{
  "model": "image embedding model",
  "dataset": "flat shapes of many kinds, plain or patterned, on busy backdrops",
  "train_examples": 195000,
  "image_size": 32,
  "crop_scale_min": 1,
  "horizontal_flip": false,
  "cutout": 0.4,
  "targets": ["largest shape"],
  "num_classes": 20,
  "embedding_dim": 128,
  "arch": "vit",
  "norm": "layernorm",
  "norm_position": "pre",
  "activation": "gelu",
  "mlp_ratio": 4,
  "head_dim": 16,
  "fused_qkv": true,
  "bias": "none",
  "qk_norm": false,
  "layer_scale_init": 0.01,
  "parallel_block": false,
  "inner_norm": false,
  "drop_path": 0.05,
  "patch_size": [4, 4],
  "conv_stem": false,
  "layers": 6,
  "width": 384,
  "positions": "learned",
  "pooling": "class_token",
  "am_softmax_margin": 0.1,
  "am_softmax_scale": 16,
  "init": "xavier_uniform",
  "residual_init": "none",
  "optimizer": "soap",
  "beta2": 0.99,
  "lr": 0.0016,
  "beta1": 0.95,
  "shampoo_beta": 0.99,
  "eps": 1e-08,
  "precondition_frequency": 50,
  "max_precond_dim": 1536,
  "one_sided": false,
  "adamw_lr_other_params": 0.00082,
  "grad_clip": 0.5,
  "steps": 23600,
  "batch_size": 256,
  "epochs": 31.0,
  "lr_schedule": "cosine",
  "final_lr_fraction": 0,
  "warmup_steps": 4720,
  "weight_decay": 0.0,
  "adamw_weight_decay_other_params": 0
}
Rows from block 2 of a small image embedding model, named by matrix and row number. Rows with one number belong to one neuron. Each number is 200 + 30 x the weight over its row's rms, rounded and kept within 0 to 999. All counts start at 0.
After each neuron's rows are labels from the 100 images, of 14848, where the neuron reaches its highest value: "colour at peak" is the nearest of a few named colours to the mean colour under the peak. Only what is clearly more common there than usual is listed. The data: flat shapes of many kinds, plain or patterned, on busy backdrops.
# fc1: MLP up (model.blocks.2.mlp.fc1.weight, 1536x384), inputs 96-191
# fc2: MLP down (model.blocks.2.mlp.fc2.weight, 384x1536, transposed), outputs 96-191

fc1.69,167,140,203,191,198,209,146,187,240,224,176,212,202,172,176,210,205,208,212,236,161,176,263,212,220,205,177,196,291,186,174,203,254,241,212,229,196,217,198,183,227,214,215,186,184,200,206,195,158,245,203,196,221,186,175,165,231,184,211,235,243,186,190,198,174,190,208,195,259,191,144,188,187,171,202,199,222,213,205,188,219,284,192,213,193,207,184,235,204,220,233,163,222,271,218,195
fc2.69,198,193,180,201,222,119,177,195,186,149,205,222,203,237,191,152,221,194,212,232,213,206,230,170,178,184,193,142,184,190,154,227,191,215,182,195,224,230,175,206,146,209,220,221,166,183,160,222,197,179,193,236,249,232,211,177,193,152,199,214,237,194,229,262,211,200,221,194,201,140,224,147,209,148,256,198,188,151,209,158,233,182,187,219,203,217,144,154,205,212,209,219,237,262,218,221
colour at peak: brown

fc1.114,184,196,222,178,209,260,259,197,187,201,209,240,201,229,203,242,175,168,194,203,217,231,133,201,221,181,220,122,202,198,194,198,171,199,213,224,194,211,168,140,203,180,199,186,175,196,194,199,216,155,204,182,197,160,240,245,180,190,241,208,195,246,184,184,193,220,183,231,217,178,177,167,191,227,217,252,211,166,211,210,174,175,198,256,187,189,165,210,225,169,177,209,172,227,165,215
fc2.114,220,213,145,199,154,207,209,166,167,180,235,191,177,207,272,249,201,165,181,181,195,167,201,177,176,232,193,226,178,194,229,232,192,206,232,214,253,197,213,174,191,219,236,236,237,207,187,202,276,219,192,196,190,179,181,202,199,214,201,223,234,194,199,211,226,209,249,176,148,210,243,205,170,207,185,192,195,208,164,210,256,208,223,161,198,196,214,212,166,154,196,215,257,231,205,235
colour at peak: black

fc1.470,210,183,233,201,180,208,221,239,193,150,186,202,183,218,184,233,191,222,170,195,184,171,232,176,187,245,186,183,185,235,139,237,191,154,246,198,233,209,229,210,218,192,231,133,178,201,197,198,192,225,161,210,193,212,224,260,224,227,199,208,190,154,221,206,183,268,230,218,186,232,194,227,205,195,258,220,213,239,159,217,209,179,205,156,175,208,143,157,209,142,221,152,203,255,238,185
fc2.470,243,253,206,195,198,174,168,185,106,188,211,169,171,154,184,179,191,196,192,228,205,189,146,187,241,141,208,225,164,212,175,199,231,226,186,197,168,200,169,251,139,210,205,219,205,189,203,238,189,265,183,199,214,210,222,241,156,152,181,232,200,166,200,194,144,189,213,157,276,187,181,179,156,197,187,206,186,225,146,204,228,228,237,206,171,224,157,218,216,142,196,174,165,164,228,205
colour at peak: grey

fc1.410,186,227,168,186,177,247,198,157,160,193,206,183,166,219,176,262,228,277,194,137,217,204,201,149,184,186,189,199,191,193,190,225,214,165,145,205,155,185,222,196,203,229,257,184,143,245,169,210,240,210,224,162,223,271,223,141,209,164,223,232,214,208,211,206,141,185,222,182,151,186,215,261,168,186,204,156,244,195,207,254,195,147,186,213,234,247,209,229,240,232,197,170,259,209,164,182
fc2.410,130,222,206,220,238,204,209,218,254,236,188,197,182,235,206,231,228,228,203,175,170,203,216,235,158,193,205,191,191,213,284,183,182,189,191,151,218,201,184,199,231,223,215,226,176,152,188,181,190,170,183,196,153,170,170,185,238,223,203,228,253,170,277,210,254,146,215,171,195,200,187,210,181,222,228,226,255,244,189,191,186,220,196,208,207,132,226,202,215,156,243,243,210,217,185,228
colour at peak: purple

fc1.581,199,146,130,193,222,237,157,205,165,256,226,205,201,194,201,206,248,210,218,196,215,150,166,182,214,217,225,114,197,147,153,215,172,221,203,198,202,220,224,174,174,194,209,198,196,191,185,145,234,245,142,184,213,243,216,129,185,185,245,238,188,187,195,205,221,217,220,245,250,184,203,183,221,171,188,213,182,150,195,177,183,218,175,170,217,216,206,145,159,209,211,254,191,215,188,215
fc2.581,183,195,187,225,178,177,209,240,217,178,219,208,171,174,226,178,257,179,218,170,177,224,188,205,270,239,199,227,159,144,196,211,198,164,168,209,225,212,148,178,221,188,197,200,242,193,189,178,158,225,254,162,215,174,149,253,224,194,241,286,210,131,223,251,234,197,235,225,143,198,263,180,212,210,159,239,209,214,182,183,224,205,167,146,212,163,212,170,192,233,243,213,217,227,220,157
colour at peak: green

fc1.174,203,201,222,230,198,217,183,223,238,226,214,268,237,213,207,144,127,211,266,220,249,178,166,169,240,121,161,186,190,170,193,215,167,170,186,213,163,198,233,186,224,150,153,203,191,205,225,172,182,253,170,214,165,182,192,156,189,188,167,202,184,222,260,260,208,238,230,217,209,197,187,220,149,247,178,252,225,174,153,196,222,245,258,206,154,257,218,146,238,182,189,209,247,237,215,235
fc2.174,205,180,190,239,212,182,213,191,196,182,115,263,197,210,217,205,171,142,223,240,229,223,221,205,180,266,257,211,216,211,213,187,209,171,222,213,176,147,239,142,248,208,253,202,186,217,200,206,170,206,247,151,182,201,228,227,223,185,162,170,214,198,161,191,217,177,136,201,182,223,184,195,214,216,234,201,186,145,212,169,249,196,228,184,212,123,231,200,162,177,191,234,221,134,225,151
colour at peak: brown

fc1.37,121,212,217,212,218,235,238,159,167,154,209,196,217,156,153,168,226,164,237,186,198,196,203,171,203,200,236,197,184,229,157,246,205,188,177,205,220,248,191,194,205,157,242,135,168,214,233,180,214,233,182,244,211,183,258,222,180,186,162,204,179,199,177,241,222,223,162,253,219,145,237,224,176,235,156,210,193,195,238,194,167,221,181,175,176,198,199,213,225,194,223,226,176,163,213,205
fc2.37,223,213,233,236,147,259,200,158,214,212,181,158,179,236,259,212,188,177,245,165,196,221,193,176,201,200,232,180,174,171,200,160,178,187,189,216,148,181,164,186,170,189,149,269,192,214,156,238,160,194,186,253,150,156,179,201,187,225,255,167,244,174,180,193,183,253,247,137,212,254,251,191,254,172,195,257,186,215,188,138,187,197,189,208,184,188,174,180,194,248,161,145,175,177,215,218
colour at peak: grey

fc1.221,198,144,193,184,251,218,220,190,189,204,233,214,208,200,175,171,201,252,186,237,255,200,234,213,232,199,167,225,208,160,194,206,150,135,157,242,185,183,185,144,244,239,250,209,171,237,175,198,241,180,206,184,209,198,243,231,265,188,224,185,135,234,194,216,191,235,209,187,206,166,213,194,189,171,185,200,269,215,162,169,182,196,182,256,216,267,228,240,224,216,233,242,210,208,216,173
fc2.221,192,204,199,201,163,198,191,193,219,183,217,200,180,193,206,177,199,198,243,230,192,242,188,214,183,166,184,156,213,214,191,177,213,154,166,230,205,160,254,191,179,151,221,203,159,196,250,195,175,194,204,189,183,156,242,201,214,200,162,197,202,204,198,142,248,199,154,134,179,217,161,272,220,253,214,261,212,247,175,219,213,165,184,218,205,149,202,230,167,208,153,195,245,189,208,211
colour at peak: pink

fc1.54,205,181,210,185,273,221,161,133,179,199,213,174,204,206,205,220,200,186,201,199,188,215,220,148,209,184,233,229,189,220,186,204,237,213,209,204,145,193,190,164,145,229,185,202,231,196,238,143,241,207,241,211,152,209,210,197,210,188,226,177,194,252,258,190,179,210,182,267,182,163,221,211,211,221,223,210,185,207,225,249,145,214,156,221,238,169,246,205,152,167,216,198,221,199,207,172
fc2.54,204,208,180,195,221,160,212,225,180,205,217,203,232,181,183,180,211,183,261,223,178,167,198,237,174,166,189,211,181,180,136,208,203,227,201,197,227,255,202,226,237,213,232,202,191,191,235,271,222,201,264,149,210,207,189,220,190,214,169,216,211,195,189,239,229,219,186,202,162,133,237,215,237,180,175,163,197,182,210,222,188,177,203,162,201,166,217,179,229,213,199,212,203,227,224,213
colour at peak: blue

fc1.572,166,203,211,249,266,223,211,190,224,160,185,208,142,196,257,214,170,225,171,220,206,235,223,194,174,243,193,172,193,192,234,223,205,172,235,207,197,147,179,230,205,203,136,196,182,186,157,221,146,243,169,223,183,190,237,203,173,239,164,236,213,226,244,211,175,282,202,168,217,195,191,161,197,149,171,188,220,151,217,184,219,221,218,144,164,171,178,182,170,166,169,179,174,207,226,178
fc2.572,146,202,216,157,150,184,235,199,172,306,127,176,190,192,237,178,189,189,216,190,181,176,205,198,207,236,189,244,160,262,168,218,166,230,201,181,174,232,146,231,221,221,222,189,178,243,217,250,168,235,188,191,165,228,148,234,218,232,153,210,157,190,206,198,239,148,188,194,185,180,218,191,221,225,233,233,209,207,227,179,218,163,170,199,188,165,246,207,202,224,158,184,204,195,216,185
colour at peak: pink

fc1.427,234,181,139,185,195,197,193,207,203,209,178,183,178,170,199,175,237,187,187,272,221,197,192,207,209,240,217,212,277,224,173,151,255,188,211,200,161,194,204,161,200,243,187,199,221,173,222,148,182,213,156,210,243,219,183,199,165,212,253,180,179,231,178,272,201,197,198,184,242,198,185,270,207,188,246,170,236,204,211,201,195,160,175,220,276,179,205,186,234,162,174,222,209,223,167,179
fc2.427,216,186,203,199,185,231,219,240,218,231,200,198,218,190,154,189,208,232,204,228,243,212,206,148,229,209,197,197,243,259,176,182,252,183,187,162,152,188,169,226,257,193,163,172,180,192,252,188,173,237,205,207,156,213,211,224,224,152,178,207,187,196,245,214,225,183,255,187,204,187,203,223,242,210,241,207,167,213,271,166,183,184,165,216,222,197,168,232,159,205,177,235,248,210,178,218
colour at peak: green

fc1.21,210,192,223,203,151,206,199,195,207,232,201,189,166,161,211,170,220,186,199,209,229,200,211,167,201,180,198,204,197,173,207,250,198,218,209,209,226,185,216,212,189,227,153,201,208,188,143,184,196,221,219,219,163,172,190,155,240,211,154,188,214,181,139,212,155,154,162,166,229,248,196,187,215,174,196,249,237,234,197,200,221,173,231,231,175,190,237,231,166,170,175,222,189,197,207,209
fc2.21,227,171,256,199,174,242,228,153,182,205,190,197,175,222,203,217,189,224,197,219,233,168,223,207,183,198,192,169,188,236,241,194,236,212,192,159,215,228,246,130,190,180,212,188,196,185,231,232,239,172,182,209,180,212,229,218,208,187,223,157,178,175,241,224,196,212,240,170,196,262,316,178,181,183,174,231,203,133,229,195,230,184,188,186,153,193,190,195,193,213,166,225,185,243,202,187
colour at peak: blue; cyan

fc1.414,197,168,199,201,211,157,229,266,234,177,211,197,186,195,234,190,201,211,135,235,225,250,202,239,200,178,246,191,179,217,168,203,194,156,233,192,193,218,212,163,253,191,200,242,184,187,172,221,191,191,235,206,234,234,174,198,237,209,200,134,217,292,179,161,226,229,198,195,186,181,193,216,196,188,191,240,220,239,272,110,260,249,222,230,242,147,222,200,206,208,224,210,218,219,256,173
fc2.414,171,255,211,226,205,206,177,208,196,247,218,279,238,229,210,173,151,214,246,219,215,166,193,250,237,220,211,200,227,180,229,155,173,128,234,245,109,159,151,163,227,204,174,201,201,193,248,175,241,212,184,220,226,184,182,203,119,185,202,155,212,177,254,169,208,189,194,208,223,200,232,137,166,177,163,157,199,173,172,194,182,217,213,156,179,184,213,257,166,156,200,191,204,219,182,189
colour at peak: grey

fc1.6,153,176,160,202,243,183,159,238,126,185,136,231,226,234,232,174,201,149,219,216,162,189,216,137,168,230,222,228,191,188,205,194,250,168,217,200,237,137,133,252,114,226,193,214,215,193,200,169,149,142,210,274,230,189,227,221,225,227,226,219,168,201,230,200,204,208,196,192,199,208,178,217,177,221,221,175,217,227,168,234,139,213,175,215,183,176,199,253,204,139,234,158,206,165,218,218
fc2.6,211,197,226,194,187,194,250,243,228,244,184,270,241,209,127,218,198,242,232,221,171,194,254,185,192,220,191,135,235,193,182,212,193,157,232,189,171,195,232,213,168,171,223,218,238,144,153,182,167,189,223,209,182,165,158,182,237,194,238,185,239,215,205,192,184,211,179,212,209,263,217,216,189,241,214,176,143,230,201,193,163,194,192,239,220,234,183,197,247,212,231,218,195,221,211,214
colour at peak: blue

fc1.593,209,228,182,239,225,218,258,219,263,190,199,185,161,185,202,188,186,234,251,208,206,196,256,209,217,232,225,238,198,172,237,270,197,192,228,245,235,216,176,188,205,144,215,177,186,192,202,133,212,205,216,247,228,168,185,193,178,193,175,198,204,221,158,220,202,161,153,241,203,180,226,214,178,216,215,190,222,222,165,208,233,182,145,319,226,184,165,237,186,191,165,151,229,197,213,153
fc2.593,232,219,190,188,197,185,181,269,236,277,240,191,202,198,175,195,184,206,207,226,222,143,200,199,224,199,207,179,150,224,138,183,127,188,150,229,194,168,202,170,176,230,206,195,228,183,201,178,238,217,187,228,235,180,185,201,159,207,237,180,161,180,186,163,197,216,194,137,143,201,180,182,178,172,228,171,244,262,216,192,163,167,206,194,191,171,222,155,217,278,173,235,266,222,262,202
colour at peak: brown

fc1.399,217,213,229,190,214,166,189,172,120,181,239,178,236,162,169,248,197,212,225,188,154,147,201,191,161,224,184,175,183,193,171,210,218,255,226,223,96,174,283,171,210,217,181,187,230,186,186,183,180,244,182,231,247,213,166,222,195,202,156,254,206,221,155,226,161,212,156,207,187,203,245,155,183,205,210,154,220,172,172,176,192,194,234,169,233,194,197,253,143,215,199,229,178,234,181,203
fc2.399,139,187,214,192,181,225,210,237,130,227,245,168,235,211,175,176,214,149,216,166,205,216,204,208,209,164,167,206,216,212,210,224,203,275,170,257,136,163,180,196,182,165,160,190,182,181,245,187,197,286,219,245,196,181,197,212,167,166,219,218,172,220,185,251,233,194,204,178,179,182,217,210,216,222,230,241,168,190,161,163,209,176,201,162,229,177,222,230,141,201,190,164,175,222,214,201
colour at peak: grey

fc1.603,178,216,243,156,215,169,210,214,168,215,211,195,190,179,189,213,238,203,205,225,123,196,250,193,208,236,238,211,205,191,217,236,185,245,187,258,224,192,172,228,156,219,221,240,174,187,230,220,189,217,192,185,204,211,170,130,225,209,215,201,164,176,255,207,171,212,168,163,238,179,219,192,223,197,190,170,136,262,138,215,203,250,209,154,189,244,231,233,251,234,211,222,194,246,225,155
fc2.603,219,177,165,210,254,178,173,155,224,213,232,229,187,202,231,145,232,202,121,217,231,219,156,199,227,181,218,195,202,183,216,200,164,212,198,236,212,179,180,166,264,184,181,179,199,219,133,198,183,138,226,182,235,214,220,164,202,160,246,199,256,219,133,233,242,191,158,208,170,255,206,183,212,213,253,204,209,236,202,225,202,206,168,235,190,186,192,262,187,175,213,230,281,168,231,196
colour at peak: green

fc1.317,163,237,222,187,199,175,195,212,215,142,160,145,227,157,222,224,176,227,161,227,160,224,223,208,186,160,182,186,209,174,196,173,195,232,216,240,155,174,225,175,190,219,234,248,203,225,183,210,181,239,222,180,202,264,206,216,138,204,239,167,248,226,188,175,194,155,164,198,170,192,203,211,201,169,210,193,209,181,163,139,190,203,209,213,171,230,227,202,237,199,232,180,187,190,223,187
fc2.317,186,198,225,253,232,191,193,252,131,191,251,248,176,192,136,172,169,184,242,246,153,222,254,185,209,154,233,205,211,218,187,229,155,176,135,220,173,239,155,198,237,228,156,228,204,215,182,285,260,199,215,203,135,194,251,182,166,214,201,198,198,223,182,191,226,211,154,195,236,194,201,226,215,232,156,199,186,243,234,224,175,159,218,180,168,195,159,219,171,230,195,194,255,209,185,213
colour at peak: brown

fc1.594,189,235,184,159,208,211,185,216,162,187,156,198,179,149,183,168,195,134,236,160,155,209,175,164,228,198,224,162,178,193,216,166,235,203,210,250,151,215,210,106,178,185,153,210,207,212,161,216,157,234,194,203,208,235,223,187,134,209,212,187,188,181,182,233,144,195,206,239,242,145,208,184,193,145,181,210,189,172,200,214,193,240,223,231,271,261,194,214,226,165,247,222,110,217,217,150
fc2.594,167,208,187,201,223,204,202,126,249,213,207,229,166,168,211,267,216,208,214,202,187,140,189,170,213,168,225,213,224,238,189,151,180,186,151,219,225,224,192,230,188,196,193,141,210,183,202,194,213,192,179,190,134,138,227,182,181,193,218,217,178,165,195,220,159,195,244,247,216,197,171,200,184,190,216,183,197,174,226,179,190,150,208,154,196,145,226,224,195,229,154,207,186,158,258,207
colour at peak: grey

fc1.729,193,187,228,193,230,192,210,186,184,178,182,179,196,236,215,225,188,145,155,203,218,277,205,189,146,123,187,172,163,163,214,185,186,201,162,175,192,271,190,215,164,159,206,173,210,172,227,130,183,198,195,235,179,239,188,198,182,181,221,220,175,198,211,229,222,177,244,229,208,255,181,229,214,231,186,193,277,214,185,216,172,186,162,163,183,213,193,145,186,233,185,223,220,191,163,212
fc2.729,178,219,269,157,156,194,221,225,218,201,242,193,273,177,203,156,246,237,192,171,261,212,186,240,161,185,215,227,220,215,229,184,185,198,235,189,263,159,171,183,180,163,221,159,236,159,230,210,206,262,194,208,241,197,226,195,197,219,274,165,195,247,216,175,169,226,186,187,148,228,225,179,221,190,196,175,160,210,160,200,185,202,206,219,238,269,176,207,204,124,156,216,161,192,172,212
colour at peak: blue

fc1.741,224,182,219,211,186,214,220,185,210,209,226,187,234,211,254,203,218,124,172,177,221,229,193,196,240,215,179,215,167,269,163,123,163,226,194,158,192,239,205,166,214,174,206,266,197,180,167,232,183,235,108,197,155,194,199,204,233,212,179,211,193,236,146,160,171,197,180,232,216,225,197,209,138,208,221,203,209,251,226,179,146,235,172,208,238,167,177,196,215,186,208,174,162,214,193,201
fc2.741,191,153,201,237,219,252,259,212,196,195,203,110,158,197,163,227,173,204,169,209,229,218,197,202,185,169,200,155,124,244,253,164,213,222,260,228,195,205,174,258,222,194,211,183,196,197,140,169,233,214,159,189,182,146,150,218,201,238,114,233,199,160,197,224,199,170,231,211,172,219,196,170,169,203,206,262,192,234,183,158,176,227,229,203,229,234,196,231,219,220,236,231,193,166,199,164
colour at peak: blue

fc1.507,162,194,260,229,239,167,155,154,198,180,226,206,253,198,143,196,173,233,193,225,160,185,176,201,165,189,193,211,188,219,196,199,170,199,201,236,181,163,215,191,178,242,223,185,223,174,202,185,160,210,175,253,255,249,238,212,191,182,193,196,144,224,241,230,242,202,183,203,189,223,231,212,224,197,215,235,185,246,183,195,181,171,207,190,207,206,244,161,200,203,212,213,168,178,215,165
fc2.507,231,213,232,255,178,223,157,250,219,140,200,200,214,213,181,195,137,158,182,179,245,223,196,257,188,214,207,230,166,222,126,200,150,188,177,201,182,204,188,235,170,241,194,236,182,149,158,161,161,169,203,243,178,138,181,197,178,167,201,213,237,196,179,205,244,216,224,200,258,186,224,189,190,209,229,221,223,216,182,252,149,175,258,172,204,234,220,209,191,179,232,187,191,242,221,230
colour at peak: purple

fc1.165,212,194,152,192,212,197,231,233,185,201,198,237,183,135,185,215,182,208,195,204,219,203,172,101,166,195,232,190,198,157,197,171,202,198,200,229,184,184,230,192,207,233,200,241,161,201,195,206,199,158,204,160,217,166,264,199,259,183,171,229,264,201,203,212,191,143,172,181,217,231,221,210,240,204,270,144,218,194,147,179,192,256,195,195,185,213,184,191,260,183,226,194,175,174,195,212
fc2.165,217,201,145,205,193,201,208,221,215,175,192,182,191,202,194,218,230,201,207,246,178,220,251,191,178,200,193,198,201,169,186,215,242,123,187,166,205,186,234,175,141,186,201,253,178,213,137,214,233,201,217,220,204,190,181,230,184,192,236,196,263,161,193,210,246,168,232,207,214,209,196,210,272,231,215,203,231,147,201,184,223,139,286,196,176,218,228,199,168,228,129,207,230,155,215,194
colour at peak: green

fc1.426,209,203,191,187,232,196,241,195,210,226,238,138,208,197,217,173,196,190,228,199,214,227,227,168,165,181,180,251,184,213,244,217,191,187,177,230,203,192,161,202,236,248,175,213,172,218,211,210,187,209,192,169,210,242,241,205,258,220,219,212,240,210,188,170,173,181,237,214,230,219,169,174,149,177,211,243,218,206,226,168,184,250,212,175,267,198,203,210,227,212,210,230,147,205,241,239
fc2.426,184,218,161,247,183,186,235,174,195,165,250,237,178,202,223,222,221,192,135,185,213,139,198,190,202,177,173,155,220,187,216,255,261,149,231,247,220,178,244,187,209,125,169,194,241,212,191,223,194,159,182,212,187,200,224,189,172,208,236,234,205,130,184,176,241,200,236,230,144,228,240,204,232,243,227,205,200,185,192,178,239,188,181,190,127,197,190,215,237,194,194,213,178,215,193,196
colour at peak: purple

fc1.566,234,223,176,154,226,210,145,210,192,190,201,154,181,261,250,224,179,157,193,227,156,188,229,187,193,182,215,224,208,254,218,189,226,213,162,240,183,207,224,229,189,219,216,162,177,140,140,211,218,193,200,218,180,213,181,240,189,189,192,192,167,303,211,196,166,225,166,204,168,185,178,198,176,188,232,186,196,216,213,157,193,196,183,211,193,168,209,194,257,178,181,223,197,174,153,203
fc2.566,207,166,232,215,217,155,190,182,170,206,156,190,170,209,151,186,187,240,237,173,231,151,201,251,239,207,167,138,188,167,123,236,172,221,207,207,243,179,225,248,238,254,157,165,255,184,196,223,208,266,249,201,194,218,191,186,197,156,244,179,234,181,173,175,216,188,189,179,207,182,225,171,208,190,182,216,184,197,177,120,192,204,197,175,197,191,201,184,188,151,207,203,203,210,224,191
colour at peak: grey

fc1.609,281,226,226,207,209,238,206,249,235,195,190,210,170,266,185,212,222,201,200,173,225,216,185,166,205,235,204,242,206,211,217,192,230,193,191,209,244,180,139,214,229,183,178,177,186,237,194,218,204,208,156,237,217,189,195,195,179,155,216,186,106,183,233,186,215,193,183,192,191,180,154,167,241,192,211,175,257,226,201,249,202,216,264,214,206,151,202,160,143,154,153,209,195,232,193,267
fc2.609,149,185,195,212,156,181,191,217,187,195,164,202,226,146,194,267,215,180,205,200,167,162,190,155,226,239,211,121,215,249,204,228,231,227,195,239,212,234,200,131,176,235,193,278,251,164,169,133,227,229,241,213,204,198,163,137,231,257,211,220,218,208,179,166,238,174,149,187,202,197,200,207,139,218,162,183,164,134,195,206,166,213,210,204,223,213,181,211,180,159,244,229,240,189,116,210
colour at peak: green

fc1.403,222,164,141,230,191,200,240,212,182,188,212,191,192,169,170,188,183,206,181,202,220,189,157,241,208,177,207,210,156,240,241,205,185,180,140,154,190,183,159,222,182,231,224,170,160,176,202,234,232,238,176,227,213,222,227,154,192,177,158,164,270,197,240,216,163,161,230,225,193,172,219,217,224,180,171,196,207,210,203,201,267,230,217,205,183,213,187,157,207,219,174,192,223,161,215,196
fc2.403,210,160,199,183,215,230,189,187,219,221,190,170,170,161,167,213,142,177,186,229,151,171,230,158,274,174,219,190,155,251,209,211,208,187,252,202,201,199,206,196,191,227,171,214,155,208,217,172,233,246,219,188,170,194,181,164,176,227,167,237,197,225,219,202,138,217,142,182,238,198,173,208,254,150,141,179,242,231,172,190,158,203,211,184,166,205,210,189,196,205,214,211,145,246,182,209
colour at peak: brown

fc1.406,163,173,182,139,159,265,161,177,190,148,216,240,199,214,219,218,200,233,183,123,213,230,218,145,219,183,161,216,196,201,248,190,196,226,167,222,237,204,173,197,205,187,171,187,207,161,176,204,163,248,183,245,144,159,155,190,204,182,219,250,185,211,181,214,179,202,159,203,154,195,219,212,211,264,213,242,137,188,194,188,204,178,177,209,215,205,181,203,235,311,203,187,247,209,207,170
fc2.406,191,150,192,211,188,233,178,222,252,241,214,232,174,200,205,161,185,225,219,148,208,153,191,203,174,181,214,205,210,240,248,272,187,209,185,205,180,187,161,167,212,178,173,196,172,141,213,208,201,193,207,221,183,199,238,216,204,207,247,225,252,187,228,140,171,196,261,246,246,218,218,232,189,212,185,139,232,183,230,167,198,227,221,201,218,158,207,162,246,222,178,202,261,217,258,203
colour at peak: green

fc1.521,240,177,238,254,184,229,228,178,202,207,159,200,192,178,173,203,182,234,196,189,243,215,188,177,184,162,173,178,255,181,195,242,252,172,194,178,235,195,234,186,127,203,237,166,167,204,212,199,256,179,173,200,161,207,244,188,225,233,197,235,248,184,224,239,184,145,229,230,211,139,197,216,174,153,222,215,216,211,198,201,135,194,222,229,180,211,169,262,264,205,201,183,169,265,205,171
fc2.521,235,175,229,222,183,201,162,182,209,231,165,222,184,181,167,227,184,219,178,194,164,227,174,211,173,244,174,227,193,258,180,186,237,182,132,223,176,148,151,210,172,189,186,249,184,182,227,149,205,212,236,247,196,204,216,208,192,250,177,232,191,189,247,187,183,234,158,197,170,209,232,155,176,201,161,194,171,202,211,225,214,193,226,174,244,193,183,220,180,129,251,165,274,210,178,183
colour at peak: black

fc1.695,194,153,204,156,178,177,193,195,239,182,196,284,179,252,216,183,157,203,193,210,201,228,180,183,125,138,171,194,202,212,191,165,223,137,229,210,201,193,175,228,251,213,231,178,214,159,254,204,191,161,226,182,135,180,186,199,208,222,192,178,204,147,144,224,218,169,191,196,227,208,230,214,216,188,207,189,216,158,189,218,209,96,184,211,215,204,193,185,225,201,206,214,151,217,210,219
fc2.695,221,246,193,195,189,134,169,193,207,197,184,211,185,197,236,219,215,252,192,215,215,199,205,201,163,162,210,245,234,173,184,145,207,145,229,212,189,219,153,189,235,208,200,189,207,174,195,239,203,186,240,213,212,146,201,198,175,207,221,162,195,205,237,219,204,209,177,144,176,201,247,213,190,164,169,170,204,136,184,210,183,191,212,184,215,193,200,204,226,166,176,245,147,162,204,215
colour at peak: grey

fc1.120,209,213,211,176,166,185,198,179,178,174,172,239,229,219,205,175,183,173,180,217,228,243,206,218,205,177,245,137,236,236,182,225,236,196,234,212,200,239,239,191,184,221,203,184,181,163,160,172,206,209,236,207,210,214,200,238,146,179,182,198,220,205,162,268,217,181,198,223,167,159,248,171,188,196,217,218,151,190,226,255,170,135,180,204,187,199,200,258,229,221,190,187,244,239,212,187
fc2.120,200,156,210,276,188,230,191,142,167,176,233,190,226,202,187,224,251,214,250,213,150,198,147,193,188,159,215,266,167,171,210,210,245,216,263,184,172,183,163,267,231,205,183,180,200,204,222,206,233,212,195,178,209,244,246,183,234,264,241,194,154,140,141,190,183,203,211,232,233,135,206,191,189,227,180,207,170,198,216,198,188,262,190,211,182,152,232,206,201,263,186,210,195,199,219,239
colour at peak: brown